From a checkpoint of a small image captioner.
Data: trained on drawn branching plants, 3.7 epochs.
Rows from block 3 of the image encoder, named by matrix and row number. Each number is 200 + 20 x the weight over its row's rms, rounded and kept within 0 to 999. All counts start at 0.
# proj: attention output (encoder.blocks.3.attn.proj.weight, 160x160), inputs 80-159
proj.4,198,190,202,167,214,192,165,215,182,242,245,244,229,213,243,239,202,220,194,196,199,199,209,183,196,191,217,187,183,189,207,227,214,198,207,202,218,203,192,201,234,240,214,178,212,196,232,201,242,186,215,212,159,206,182,178,204,186,195,213,178,220,198,247,206,216,188,217,204,190,222,178,223,188,180,218,211,179,216,212
proj.5,205,210,223,207,205,198,203,205,175,175,197,206,221,199,200,189,183,210,177,200,216,202,177,216,179,178,187,214,201,178,226,204,176,209,230,210,239,183,192,203,217,193,217,198,184,243,204,204,183,193,212,195,209,203,200,203,192,190,239,221,214,187,181,191,203,214,186,193,202,218,245,168,226,210,212,182,216,237,210,214
proj.6,203,201,200,185,205,167,215,202,229,183,209,181,211,191,182,196,195,203,199,192,149,190,228,256,190,223,218,177,215,158,148,210,179,214,228,209,187,178,185,198,215,217,200,183,205,185,202,216,190,227,218,209,207,180,211,193,216,204,205,211,241,215,231,206,190,193,188,188,194,195,180,172,189,209,204,190,197,190,152,205
proj.7,210,193,211,194,185,226,182,214,158,188,218,167,232,156,204,190,215,196,179,185,201,212,209,207,175,196,210,201,189,224,212,177,217,196,218,179,189,216,208,206,180,209,188,185,213,179,181,207,207,184,197,221,188,174,177,203,202,221,206,202,236,200,199,165,193,202,200,184,260,178,158,212,167,174,174,228,209,205,208,176
proj.8,204,209,192,223,179,186,219,201,229,216,192,207,222,154,182,207,181,212,215,177,215,186,239,221,197,211,196,197,176,192,213,189,222,212,207,168,200,225,212,200,200,195,202,202,228,184,192,220,158,228,199,233,189,178,233,207,199,210,188,221,227,203,184,218,186,219,170,176,157,197,177,202,180,210,245,181,228,224,228,206
proj.9,186,219,179,194,182,199,202,216,219,195,207,199,159,180,209,202,191,207,213,200,236,211,195,210,203,224,191,185,194,195,214,186,207,199,206,207,225,184,203,205,213,221,196,205,239,206,215,199,188,140,182,197,167,203,186,238,196,197,191,150,215,198,220,170,164,180,162,206,210,162,215,241,188,196,189,228,175,188,176,198
proj.10,193,187,199,179,183,190,207,208,204,190,173,181,226,202,220,196,212,188,219,191,208,210,200,220,211,223,206,224,202,163,177,216,228,230,178,186,179,191,231,205,212,220,197,199,166,174,221,200,203,178,200,212,184,185,221,176,204,168,204,187,208,212,203,205,194,208,203,205,238,192,209,213,220,191,214,186,180,212,180,201
proj.11,179,235,198,209,215,271,187,185,233,230,197,245,157,167,198,226,201,198,187,189,208,194,181,196,200,183,192,172,200,221,221,211,234,196,204,173,161,190,224,218,181,169,177,184,188,174,193,211,226,189,214,201,178,199,215,184,193,190,198,186,211,214,210,218,203,198,192,199,232,184,209,197,182,203,198,214,182,192,185,194
proj.12,224,206,182,171,211,208,192,232,216,191,180,226,210,208,221,186,182,184,219,217,186,198,199,198,175,196,208,187,182,176,170,192,200,189,208,235,193,183,190,163,204,196,211,233,237,185,191,203,187,200,169,174,230,191,180,184,181,191,189,201,193,161,221,239,168,197,173,190,164,190,173,200,178,244,219,192,212,190,203,187
proj.13,186,206,205,185,230,183,188,213,216,193,248,220,200,238,173,182,204,175,207,225,205,192,171,234,233,216,232,189,210,196,199,215,220,206,198,220,221,209,180,193,229,159,196,219,234,209,165,174,182,189,170,199,207,190,191,199,206,187,184,227,183,189,210,213,187,197,194,205,195,218,191,196,212,208,204,197,218,212,203,207
proj.14,193,187,204,211,220,201,199,199,190,153,200,209,217,234,189,181,201,194,196,172,236,188,222,169,188,199,171,195,188,201,180,174,175,206,183,190,204,206,184,183,211,211,213,171,211,175,239,208,206,181,218,238,170,217,195,220,206,205,168,172,188,212,208,210,181,228,176,201,219,212,210,231,209,195,184,169,212,173,149,201
proj.15,208,193,175,185,148,216,207,197,195,226,205,184,199,217,213,192,168,213,214,205,209,206,196,192,206,165,201,204,171,230,214,216,156,193,171,211,212,182,169,213,179,176,210,217,208,222,171,183,172,194,220,188,201,226,184,171,167,211,179,187,184,186,203,220,207,211,189,177,174,177,205,204,188,191,234,181,241,200,174,210
proj.16,176,190,195,196,234,196,183,196,181,196,215,224,183,223,202,172,221,213,223,199,171,234,176,209,187,205,194,197,209,222,229,183,203,197,235,212,221,187,160,191,205,208,169,203,220,196,207,188,173,183,180,201,204,196,235,209,234,165,198,135,167,208,215,194,170,227,193,228,191,218,178,220,208,185,201,209,168,188,194,218
proj.17,209,178,183,181,204,173,179,204,227,219,170,191,230,175,230,233,207,213,225,212,218,193,193,192,215,208,221,183,179,167,152,197,232,182,200,213,204,234,183,216,166,175,195,217,150,208,205,214,176,184,170,186,178,196,166,210,194,214,186,199,208,177,206,151,188,210,204,195,218,169,212,193,209,205,186,210,180,213,204,194
proj.18,188,220,205,219,229,205,219,246,204,191,225,232,185,179,191,174,212,204,214,226,201,185,216,214,198,215,185,169,234,221,244,179,190,170,169,199,215,214,224,213,177,214,200,198,224,219,207,217,189,202,183,210,212,193,178,221,225,176,216,177,195,206,216,190,209,182,217,167,227,190,201,188,198,155,175,224,203,232,208,213
proj.19,215,210,220,196,191,217,192,177,203,209,174,177,201,171,191,204,209,194,178,179,149,224,268,207,210,216,231,224,213,201,208,224,186,213,199,188,209,187,204,194,215,196,227,196,183,218,211,211,211,202,222,227,174,227,204,163,220,192,218,202,223,195,222,225,223,189,158,201,179,248,234,177,197,188,226,193,173,202,202,208
proj.20,186,237,188,201,197,178,202,227,209,221,231,211,193,207,210,190,185,237,191,190,187,197,186,183,214,204,214,180,207,215,176,207,153,217,222,209,213,211,218,198,209,170,171,199,203,237,186,179,193,197,183,182,242,210,205,172,166,179,194,173,178,216,163,175,227,203,203,203,218,217,202,203,175,186,197,174,223,146,182,221
proj.21,212,173,191,176,191,171,204,205,174,229,170,175,226,226,248,216,172,218,181,188,178,195,201,209,197,201,183,190,195,194,213,214,189,236,189,205,212,216,224,203,219,196,213,205,178,204,184,178,176,193,198,194,208,228,209,201,185,204,220,197,209,202,211,220,194,181,208,177,185,244,194,200,211,210,200,220,190,169,190,200
proj.22,203,195,192,201,183,181,213,203,213,226,188,185,210,218,168,196,213,207,226,179,199,197,222,215,211,187,174,193,171,188,177,190,211,193,203,216,151,190,225,197,204,193,190,215,197,209,229,204,183,200,192,255,212,213,204,201,185,186,192,169,197,209,171,191,203,232,234,232,173,210,216,204,204,210,203,139,248,204,184,212
proj.23,193,199,201,200,172,209,241,197,233,213,194,225,194,162,202,178,185,180,191,182,217,192,193,204,229,198,212,203,212,175,205,184,191,196,221,233,195,194,202,199,220,218,195,215,177,163,172,152,206,193,194,210,219,193,209,185,179,176,218,197,183,201,198,191,171,194,187,194,184,209,217,207,190,186,213,178,182,181,199,210
proj.24,184,205,180,190,188,213,208,159,203,202,210,204,230,198,213,242,223,215,191,196,212,199,215,204,178,220,187,187,186,222,203,195,175,203,188,208,211,183,180,216,179,199,213,200,207,220,243,210,207,217,182,219,221,224,172,210,205,196,201,211,194,211,223,223,208,190,225,183,192,191,188,172,154,180,178,211,205,217,155,158
proj.25,209,194,202,201,215,205,173,228,209,177,192,190,203,193,187,159,216,183,209,223,210,201,198,228,181,206,192,203,169,165,188,197,193,241,175,216,191,181,192,236,226,188,200,194,175,198,180,176,199,226,215,227,245,196,234,181,190,220,178,219,219,175,218,203,203,194,211,208,239,188,201,198,232,209,204,154,185,212,144,222
proj.26,195,193,191,198,200,191,216,186,167,214,226,183,217,237,241,196,210,182,182,175,188,201,209,203,198,214,174,221,215,223,196,194,198,222,172,187,190,184,199,222,210,216,212,204,191,205,196,153,162,218,180,235,215,166,217,190,210,211,244,180,203,182,221,196,194,228,183,196,169,241,164,235,234,192,194,202,201,227,196,213
proj.27,207,217,175,185,169,176,226,169,211,203,175,211,192,194,189,199,204,173,180,188,202,186,197,207,206,186,206,184,198,206,225,197,197,223,198,192,224,218,169,194,219,206,196,208,227,187,180,207,176,174,249,210,208,192,181,183,188,217,211,185,198,199,245,202,155,186,166,199,198,187,227,215,157,168,234,186,184,197,156,166
proj.28,209,207,210,218,191,210,202,205,209,220,203,177,261,166,191,195,196,201,190,183,253,208,216,184,212,185,204,225,204,211,207,189,177,162,183,220,212,242,231,228,172,199,172,176,206,222,210,210,210,180,248,191,204,191,194,182,165,183,234,182,226,214,256,166,192,208,186,155,225,198,213,185,220,192,192,201,189,204,172,152
proj.29,204,221,198,234,211,241,193,195,222,190,201,199,211,220,153,226,224,201,221,204,205,183,198,214,220,232,195,171,198,213,198,221,214,207,205,210,203,198,184,185,229,180,182,205,203,202,214,218,211,191,225,194,152,166,169,228,199,172,187,199,178,178,194,169,160,187,215,177,220,210,195,202,261,177,152,203,205,167,232,202
proj.30,189,203,186,172,194,192,157,186,191,237,175,201,199,213,225,177,196,205,231,171,210,193,171,216,168,195,168,182,225,229,222,196,170,218,189,212,230,195,235,195,178,172,210,176,172,216,214,209,199,225,181,206,193,213,196,199,202,201,191,196,194,187,152,186,225,188,205,228,202,211,189,199,221,178,173,232,210,194,234,214
proj.31,205,219,181,232,221,190,178,207,243,179,195,224,188,207,169,212,208,203,194,186,157,204,212,189,184,211,190,234,168,174,213,189,220,207,224,152,166,190,199,237,191,196,200,192,188,205,183,205,186,172,221,217,198,205,210,235,207,202,250,237,210,212,188,204,206,204,181,195,203,205,230,192,218,204,191,179,173,205,204,228
proj.32,185,169,236,228,201,216,189,208,195,211,183,198,198,145,200,177,218,209,196,223,223,219,169,187,200,183,200,209,176,161,180,220,225,189,191,160,216,188,216,178,214,232,165,209,198,204,219,214,199,212,209,212,216,189,181,201,197,257,184,217,224,225,203,205,207,177,204,202,186,175,210,234,209,225,180,209,210,201,189,219
proj.33,175,166,177,194,211,209,173,201,161,199,209,174,187,188,181,169,190,218,213,209,221,204,164,210,175,202,199,198,217,220,182,225,212,153,203,224,215,197,192,185,214,221,163,192,205,208,201,187,199,195,179,208,190,201,196,189,184,235,206,207,181,233,198,220,188,195,150,176,180,175,214,190,217,202,174,215,207,176,237,221
proj.34,217,209,197,223,207,213,198,185,192,166,200,191,223,233,168,184,222,182,151,197,205,200,203,190,197,207,223,205,215,217,206,170,207,173,198,179,173,212,169,190,216,183,215,184,269,183,242,186,175,216,189,201,169,182,199,186,185,188,164,187,173,197,190,192,201,208,202,219,165,166,193,189,184,225,242,188,161,200,225,198
proj.35,211,184,190,214,171,213,200,206,210,238,200,201,189,190,195,205,160,224,215,191,209,205,195,190,190,187,204,194,219,144,190,229,209,191,170,205,173,182,211,167,185,225,194,214,215,188,213,199,199,196,184,193,222,228,165,192,229,204,188,222,177,200,172,230,261,200,198,202,210,228,171,186,210,201,195,177,235,209,216,247
proj.36,228,172,198,177,187,204,178,182,189,168,151,223,189,185,173,206,176,201,174,213,205,185,227,190,212,183,225,149,189,207,187,239,178,178,188,229,225,187,192,161,180,208,192,194,216,195,227,188,204,190,188,204,196,195,183,213,242,164,185,173,171,187,221,200,194,200,213,202,198,236,176,217,227,225,200,212,221,208,210,222
proj.37,198,196,202,202,235,175,154,227,197,182,179,186,247,228,206,186,184,203,190,226,191,193,206,212,191,214,170,182,208,193,206,212,183,184,203,212,226,227,227,183,198,239,180,199,206,190,182,192,177,185,219,186,214,219,194,210,242,216,178,199,181,217,195,165,175,214,185,207,203,225,201,209,185,224,225,203,191,221,187,192
proj.38,188,225,200,205,169,191,177,217,223,176,170,220,192,237,187,177,217,219,218,199,202,215,201,195,188,207,207,187,178,224,212,244,188,219,151,210,220,198,176,210,220,206,209,189,219,225,168,220,197,219,209,217,212,199,159,209,155,229,189,215,209,217,211,205,186,203,196,172,228,165,204,226,177,208,202,219,204,178,187,166
proj.39,162,194,230,197,243,218,196,196,212,189,234,159,213,216,206,188,234,213,199,218,183,203,205,171,193,209,215,167,198,168,208,238,209,205,225,209,204,196,194,160,184,213,204,183,198,176,208,215,200,158,190,214,194,183,202,191,219,211,213,215,226,194,231,173,221,210,188,175,225,210,235,212,207,200,212,226,166,188,209,225
proj.40,191,224,181,223,142,214,181,204,189,205,188,179,204,181,174,221,199,227,167,181,249,229,241,227,191,176,199,212,196,194,173,232,205,198,172,223,177,209,215,205,193,192,192,209,197,237,192,205,222,179,175,213,184,219,248,185,181,175,222,181,195,243,209,177,202,227,220,205,184,213,197,194,167,187,208,159,189,174,190,187
proj.41,189,191,189,215,208,207,175,210,229,195,238,219,201,208,174,191,190,215,235,212,211,208,205,210,243,192,189,212,207,191,206,180,184,216,180,202,216,224,214,212,201,205,150,197,191,196,205,221,186,180,172,204,176,181,204,208,210,204,199,214,174,201,220,181,173,188,218,205,208,197,212,203,210,215,242,196,211,171,231,199
proj.42,216,190,224,174,209,196,166,192,212,212,158,209,197,208,204,166,179,175,186,189,175,236,199,235,189,213,186,179,212,225,195,196,218,201,188,166,222,201,158,186,237,200,222,192,192,194,177,201,181,165,220,202,187,186,195,207,177,157,195,211,213,187,175,202,173,193,214,196,236,195,183,214,189,176,203,257,209,174,175,221
proj.43,198,196,191,181,206,182,197,192,212,201,182,216,186,199,197,200,220,192,223,229,208,195,214,186,207,162,230,195,189,148,217,180,187,208,230,207,207,242,182,178,197,230,219,189,217,206,173,222,208,205,197,163,178,230,181,161,191,225,187,198,174,203,197,214,200,221,205,195,209,205,185,192,203,215,179,180,188,184,192,171
proj.44,211,221,239,212,197,208,220,202,206,185,176,187,189,182,193,195,154,206,204,192,224,228,213,191,213,190,177,208,176,169,212,199,169,183,184,192,203,213,212,185,204,208,220,214,222,203,206,206,174,207,170,184,206,203,202,246,208,168,195,208,223,188,210,206,239,181,197,206,181,237,180,179,210,204,211,192,204,198,192,230
proj.45,221,207,222,193,173,194,186,188,190,205,208,198,184,215,195,228,188,203,178,147,197,210,236,215,200,216,207,225,193,205,176,202,204,197,231,170,186,199,177,205,192,188,208,200,191,191,180,242,194,252,165,216,205,189,221,190,191,206,224,191,235,186,182,237,170,167,188,230,195,224,166,173,178,196,173,204,231,229,224,175
proj.46,199,159,221,181,188,201,212,229,226,216,235,191,195,205,201,197,189,209,210,186,210,198,206,192,206,213,210,192,170,198,177,205,186,190,207,225,205,205,221,203,168,207,199,224,197,218,207,205,193,190,193,214,184,200,198,207,217,168,203,183,211,166,187,205,201,191,201,224,199,215,186,226,202,206,180,235,206,224,224,240
proj.47,211,220,167,201,202,196,178,212,228,208,194,241,203,212,182,234,226,200,191,209,240,201,213,244,207,226,197,231,220,239,164,208,208,229,169,216,195,209,186,190,248,204,181,191,190,214,220,222,205,236,190,221,185,248,218,206,219,214,223,212,208,188,183,171,235,203,217,189,203,184,185,194,202,167,149,206,214,187,219,224
proj.48,220,197,215,216,231,179,216,204,208,186,178,238,174,217,177,205,197,178,175,245,204,199,215,188,237,196,211,208,192,214,204,188,176,166,157,187,247,246,211,234,155,171,211,199,193,228,193,178,210,209,175,187,222,202,219,198,208,206,186,169,232,181,153,211,240,246,224,243,200,198,183,180,204,201,200,221,192,223,198,205
proj.49,213,204,239,189,201,194,188,227,226,200,224,190,213,228,172,195,228,212,214,239,218,216,184,226,209,200,197,184,227,226,224,215,206,223,226,156,260,224,183,194,225,205,249,219,239,182,170,212,189,187,198,196,219,215,226,202,206,194,160,220,189,214,205,198,161,225,199,209,219,193,211,202,178,193,225,209,180,201,170,183
proj.50,186,186,224,196,216,219,209,188,232,172,168,165,194,177,232,173,171,231,176,178,200,180,227,174,203,181,220,195,204,191,177,208,240,200,232,182,171,190,204,206,213,222,163,209,243,192,184,220,194,188,167,190,183,177,215,219,203,208,202,200,213,206,189,195,168,210,203,200,186,156,207,219,232,199,193,202,172,186,198,187
proj.51,183,212,205,180,197,191,198,169,165,197,178,227,171,193,213,171,231,197,203,221,187,191,197,183,235,161,192,157,214,206,186,168,224,191,198,178,205,231,210,208,180,188,182,191,207,200,215,176,190,159,237,191,199,241,163,208,184,220,193,218,177,216,200,231,174,160,168,192,216,158,237,189,183,235,220,164,254,177,184,201
proj.52,205,196,181,176,202,207,237,175,195,208,185,181,211,168,208,183,209,212,189,186,208,207,207,200,173,200,231,207,189,197,182,211,202,224,181,175,214,221,212,185,191,199,198,184,203,200,184,201,212,237,207,228,186,208,204,221,234,247,171,179,208,182,154,228,226,201,211,197,178,212,162,182,213,198,214,205,242,238,236,225
proj.53,200,228,236,225,206,208,201,233,212,155,225,213,198,262,176,170,188,220,211,176,204,212,211,202,180,214,191,196,210,243,247,195,172,197,192,206,203,187,189,219,215,201,216,214,219,200,219,191,202,147,231,188,205,186,184,205,204,162,208,193,191,172,210,193,202,173,168,207,221,216,159,205,204,175,183,214,183,215,192,198
proj.54,212,213,180,201,173,202,214,178,166,197,187,169,186,190,209,169,204,168,212,218,229,198,172,203,245,212,195,205,205,199,202,202,197,188,167,194,209,226,215,158,199,203,186,194,184,208,201,182,192,191,192,238,218,251,183,195,219,184,225,225,211,188,194,203,203,168,186,200,169,207,196,180,181,171,220,217,232,213,230,205
proj.55,204,201,183,229,197,159,218,213,187,193,209,224,217,204,171,198,182,169,199,164,180,207,214,225,229,222,196,213,231,249,158,228,174,175,161,196,187,194,214,177,185,194,186,200,188,174,205,177,220,210,212,216,194,182,169,200,235,226,204,200,219,167,217,204,204,207,191,190,179,199,221,216,176,197,209,195,249,174,186,192
proj.56,238,191,183,229,169,201,185,227,206,161,205,184,215,244,186,239,200,206,192,205,194,205,231,213,204,169,217,198,201,216,203,189,204,196,203,193,194,186,183,212,192,186,213,187,221,208,207,198,189,219,193,205,179,176,205,200,260,164,184,243,174,201,173,194,228,197,187,237,194,246,222,171,223,195,179,209,213,194,193,209
proj.57,184,195,199,204,204,198,191,194,207,166,206,194,179,193,156,218,185,202,201,229,185,217,196,198,225,161,221,200,213,178,203,159,228,225,239,217,170,207,194,193,171,202,163,219,172,204,197,146,234,179,220,201,212,177,210,217,179,158,210,212,205,212,207,181,196,203,222,167,209,214,230,182,202,200,186,215,184,215,196,148
proj.58,198,221,171,196,211,203,193,218,188,228,216,156,222,241,220,219,214,204,206,203,197,167,167,202,257,181,224,235,210,168,155,203,203,186,225,221,180,192,169,207,192,207,192,202,191,200,206,176,224,230,182,198,224,204,192,160,179,168,209,230,158,193,190,229,221,240,191,218,227,226,206,201,223,201,197,177,182,203,196,202
proj.59,190,186,182,182,218,155,201,207,199,188,185,182,229,219,183,203,200,193,224,199,209,189,169,190,175,179,217,211,223,224,176,188,188,175,183,212,203,193,237,236,172,235,223,192,186,218,213,230,176,201,189,201,181,177,215,216,210,179,180,204,174,221,200,181,191,206,205,185,198,188,190,171,195,221,232,210,157,192,179,182
proj.60,194,236,185,222,186,220,178,207,212,221,200,215,223,182,178,196,223,242,198,213,226,210,192,214,230,186,191,161,208,242,214,230,203,197,207,184,178,209,196,178,213,173,216,183,212,224,231,223,229,241,183,215,214,227,192,179,169,169,180,176,201,189,171,190,222,222,207,199,169,176,190,229,185,203,225,209,214,201,179,207
proj.61,226,224,251,212,222,189,192,221,218,181,162,214,193,181,200,212,230,197,224,153,207,210,232,195,192,202,180,164,207,240,214,216,205,164,181,200,200,201,193,215,196,185,206,226,209,182,208,183,211,175,206,160,208,186,150,186,200,198,215,205,183,196,162,175,215,229,200,182,177,206,172,214,203,231,228,175,219,198,196,197
proj.62,188,207,225,215,214,194,196,231,212,205,212,223,215,208,179,228,209,179,197,206,181,187,202,214,209,242,206,148,188,230,213,209,205,203,232,215,191,175,201,216,188,199,228,208,233,181,213,197,190,150,159,201,211,212,201,176,190,195,190,186,148,204,202,203,190,177,170,214,249,191,230,170,204,186,223,221,179,158,204,202
proj.63,237,180,186,203,203,196,195,209,196,213,173,220,220,164,177,208,213,202,195,213,229,219,197,211,237,211,197,179,235,189,224,217,179,197,230,207,223,190,203,184,190,229,204,213,241,202,184,182,210,197,197,168,190,208,219,177,230,197,164,206,206,219,215,214,202,188,234,212,258,215,182,179,178,187,153,210,158,172,189,211
proj.64,214,197,222,227,234,206,239,220,210,176,156,197,186,177,173,188,224,181,225,200,198,200,215,203,185,194,239,180,222,221,224,193,197,218,208,188,220,203,225,209,203,180,207,195,215,237,186,238,199,220,197,188,198,183,191,188,179,199,185,179,184,213,221,180,184,236,185,201,214,172,191,221,215,181,219,237,181,219,171,190
proj.65,176,209,231,201,205,204,213,183,181,175,213,212,197,167,188,224,208,222,177,213,192,223,230,192,208,205,222,197,198,223,226,233,212,196,212,195,226,178,193,227,221,199,207,211,228,190,210,200,220,206,195,204,196,187,160,226,199,199,211,215,193,205,183,158,198,228,223,199,215,193,178,224,226,178,239,230,205,189,224,216
proj.66,177,188,229,239,228,231,194,226,222,198,242,200,200,221,203,198,198,195,213,221,165,212,212,217,246,196,166,213,190,211,194,203,189,195,184,206,181,244,188,203,234,213,186,201,157,203,157,191,188,181,229,225,209,198,173,217,204,228,204,206,216,211,178,190,238,205,191,178,211,189,212,233,181,188,229,216,219,182,198,192
proj.67,218,148,208,233,183,202,229,183,204,206,184,182,176,210,178,193,199,190,238,199,152,194,212,202,206,195,205,221,206,199,175,213,207,216,208,190,212,194,211,189,203,235,188,199,220,224,180,234,204,180,213,227,213,204,186,247,198,176,202,164,208,210,182,220,199,193,199,196,232,194,213,234,221,216,202,192,221,176,182,202
proj.68,205,209,219,199,207,198,218,227,200,212,212,184,178,236,248,217,186,215,172,213,207,183,191,141,197,161,201,180,170,226,229,185,174,182,188,195,209,217,174,173,190,227,203,247,201,206,208,218,191,179,195,210,199,181,213,226,204,197,187,207,228,200,181,220,198,210,215,169,192,180,198,212,172,193,195,198,215,205,204,188
proj.69,200,212,238,216,199,234,201,212,183,161,192,193,205,190,233,188,216,205,193,178,206,168,174,144,199,202,216,187,203,200,230,221,189,191,177,199,161,211,197,201,188,225,197,229,176,219,206,198,186,221,211,198,205,136,227,214,220,165,219,157,213,179,210,199,170,213,219,224,186,217,167,223,188,204,231,223,173,185,177,174
proj.70,196,203,193,199,215,217,225,208,212,183,181,174,178,209,237,143,218,197,196,223,190,220,198,214,207,212,186,174,191,216,195,235,233,204,227,212,208,210,192,187,203,199,191,191,178,158,193,188,179,205,187,203,215,243,202,179,221,208,213,202,209,209,199,214,208,208,202,196,159,193,191,224,166,200,228,182,224,221,192,228
proj.71,240,200,201,234,211,162,204,209,201,203,193,208,181,175,197,163,196,222,198,187,197,213,199,189,173,220,201,167,215,219,178,196,181,202,174,213,238,196,192,209,198,168,204,211,249,182,202,213,232,205,178,218,209,194,160,195,187,211,206,215,194,226,184,227,257,197,192,195,177,243,189,170,213,150,197,168,207,224,222,218
proj.72,166,213,201,212,178,207,196,211,169,188,215,169,222,203,216,191,186,186,214,209,163,190,194,199,207,202,159,223,205,211,185,193,154,183,193,205,232,195,183,176,207,184,200,178,194,220,200,225,212,196,224,200,212,209,173,206,205,211,227,223,200,181,205,211,231,187,211,213,199,212,211,156,225,224,160,166,216,163,215,189
proj.73,213,203,209,210,227,229,185,227,239,220,219,202,187,232,206,214,169,205,218,226,231,205,188,200,228,175,211,167,190,194,213,203,210,204,203,230,191,200,207,185,239,178,193,221,230,176,221,147,216,147,234,163,176,203,204,190,208,205,209,177,174,206,196,181,184,190,178,191,199,188,209,187,175,178,169,213,183,163,178,154
proj.74,182,191,209,185,234,179,197,192,202,192,200,170,206,153,246,197,180,218,215,202,205,194,197,217,178,205,206,208,180,190,180,167,199,176,183,213,179,185,174,199,182,180,190,227,177,242,184,226,172,202,201,214,191,165,193,222,225,181,169,202,230,214,206,184,198,202,205,197,172,163,224,222,188,186,255,194,198,190,211,210
proj.75,190,179,215,190,202,193,175,237,193,215,195,206,177,211,223,191,202,198,239,196,206,213,227,200,196,180,167,171,190,208,204,202,182,255,198,177,199,183,212,188,245,199,173,174,220,191,178,202,209,205,212,230,185,214,166,236,202,208,219,209,185,216,161,216,198,220,224,167,204,206,223,213,185,205,229,194,236,175,197,226
proj.76,211,199,213,181,172,216,179,172,186,190,191,185,218,183,198,254,198,197,197,216,215,174,200,217,202,194,212,232,184,212,184,178,179,221,187,194,191,171,206,212,162,195,215,199,212,190,201,202,183,163,216,192,210,180,213,201,236,182,234,252,189,211,204,197,212,149,145,185,178,239,244,160,217,196,235,208,196,187,220,225
proj.77,248,226,185,205,231,153,175,195,206,202,210,236,171,208,185,200,182,187,247,197,235,218,215,210,208,208,191,196,221,193,176,189,205,241,179,225,192,184,213,238,201,214,194,208,167,217,201,200,222,199,185,163,194,214,213,197,185,183,209,195,204,197,186,191,207,194,178,209,206,187,220,202,203,181,185,201,196,172,205,169
proj.78,205,177,185,177,208,187,178,196,175,188,199,223,246,214,183,201,201,183,232,174,198,182,192,217,176,168,154,213,192,226,223,186,195,194,181,178,205,176,198,213,208,212,180,190,193,168,185,193,215,238,168,190,225,169,253,201,176,207,206,159,177,178,159,232,195,242,202,236,180,207,165,177,187,192,204,203,172,222,185,224
proj.79,185,187,236,224,193,184,201,211,215,158,186,198,220,210,183,191,208,190,211,189,222,199,241,236,194,210,203,223,201,206,199,189,207,207,204,206,172,173,172,213,183,192,217,194,202,220,197,224,167,193,210,190,183,212,202,238,190,226,200,206,211,195,206,236,143,178,197,196,196,205,210,168,178,245,252,210,225,213,210,175
proj.80,188,207,166,197,181,223,185,182,194,230,204,178,183,192,205,199,216,180,183,190,172,172,176,187,200,184,181,205,192,228,210,171,201,173,222,194,185,223,179,208,184,192,193,191,173,205,182,201,203,210,168,195,223,213,167,210,213,235,149,199,208,202,227,194,183,176,198,182,191,207,202,188,190,214,212,175,202,223,195,200
proj.81,199,191,206,212,184,235,204,179,174,199,176,199,190,204,207,145,184,192,175,227,187,206,200,196,184,206,225,150,225,188,199,217,195,222,232,254,227,188,223,182,155,198,202,202,203,205,195,189,202,186,208,175,190,189,196,188,231,208,217,218,253,191,230,193,190,154,178,172,194,176,169,196,221,230,173,192,184,192,189,182
proj.82,200,228,174,193,174,208,202,195,214,191,244,214,157,201,218,188,217,206,216,179,218,186,223,167,192,173,204,168,193,182,205,220,204,188,197,266,196,203,225,177,173,193,205,223,186,196,230,191,208,205,229,200,195,244,190,209,184,178,193,172,211,199,168,217,172,219,189,188,199,186,177,205,197,217,204,199,213,186,194,191
proj.83,193,226,156,198,165,212,192,191,177,173,199,203,206,205,182,182,190,207,221,176,214,201,198,159,163,167,166,233,189,194,216,190,176,221,210,194,160,166,173,191,189,192,205,177,225,206,197,187,207,163,207,207,210,226,201,197,217,194,236,196,219,185,207,204,226,208,187,149,166,226,207,186,182,220,214,185,228,219,172,198
proj.84,185,176,191,209,217,157,171,191,187,225,146,219,216,182,204,208,198,185,186,210,190,212,221,162,211,172,208,211,207,214,198,227,208,208,228,206,185,237,193,221,219,202,172,209,186,201,194,207,249,173,218,237,197,221,196,220,203,200,203,202,189,146,194,226,216,172,224,183,235,204,202,199,187,176,229,190,223,202,184,215
proj.85,210,199,172,184,175,224,177,201,225,232,209,188,189,192,212,235,189,184,207,217,232,186,226,200,196,189,203,184,214,201,192,208,200,235,204,213,204,201,200,224,197,185,192,206,201,229,183,160,242,176,236,182,226,205,217,181,209,194,197,208,195,202,185,195,221,212,165,156,233,184,240,219,192,184,179,191,178,203,159,187
proj.86,184,173,199,192,202,217,198,217,173,193,208,222,185,189,218,199,208,205,190,191,217,214,189,202,180,222,203,203,173,215,208,206,201,227,209,183,167,218,206,224,202,223,206,187,202,206,203,207,189,208,234,203,179,211,197,189,235,223,193,164,152,201,180,228,176,176,204,199,165,190,191,208,197,219,201,165,213,192,198,205
proj.87,193,210,202,214,190,204,211,180,171,178,204,197,221,194,207,192,182,208,219,193,252,182,205,191,203,236,161,222,201,201,253,196,202,197,194,176,215,179,195,176,206,190,218,227,214,202,178,216,204,234,181,213,221,204,222,205,200,222,181,197,146,209,195,172,165,197,183,183,183,187,187,232,185,202,204,180,204,166,217,167
proj.88,206,210,187,194,158,181,161,198,174,210,222,169,171,172,251,191,208,202,190,169,188,191,197,178,215,201,189,181,180,207,156,200,221,178,211,218,157,218,218,211,238,178,193,187,200,202,187,201,212,196,208,204,210,222,187,214,202,219,231,204,220,188,185,184,225,176,194,167,214,171,222,167,191,211,183,194,236,212,169,197
proj.89,200,208,192,158,192,176,179,207,196,182,217,251,173,196,205,173,153,179,216,216,224,183,203,209,171,196,197,185,183,208,185,184,202,222,193,203,211,184,235,212,211,222,173,236,199,202,230,195,190,185,218,216,207,204,219,215,217,187,252,222,225,221,258,201,202,220,170,187,179,203,187,217,182,190,217,202,185,205,170,172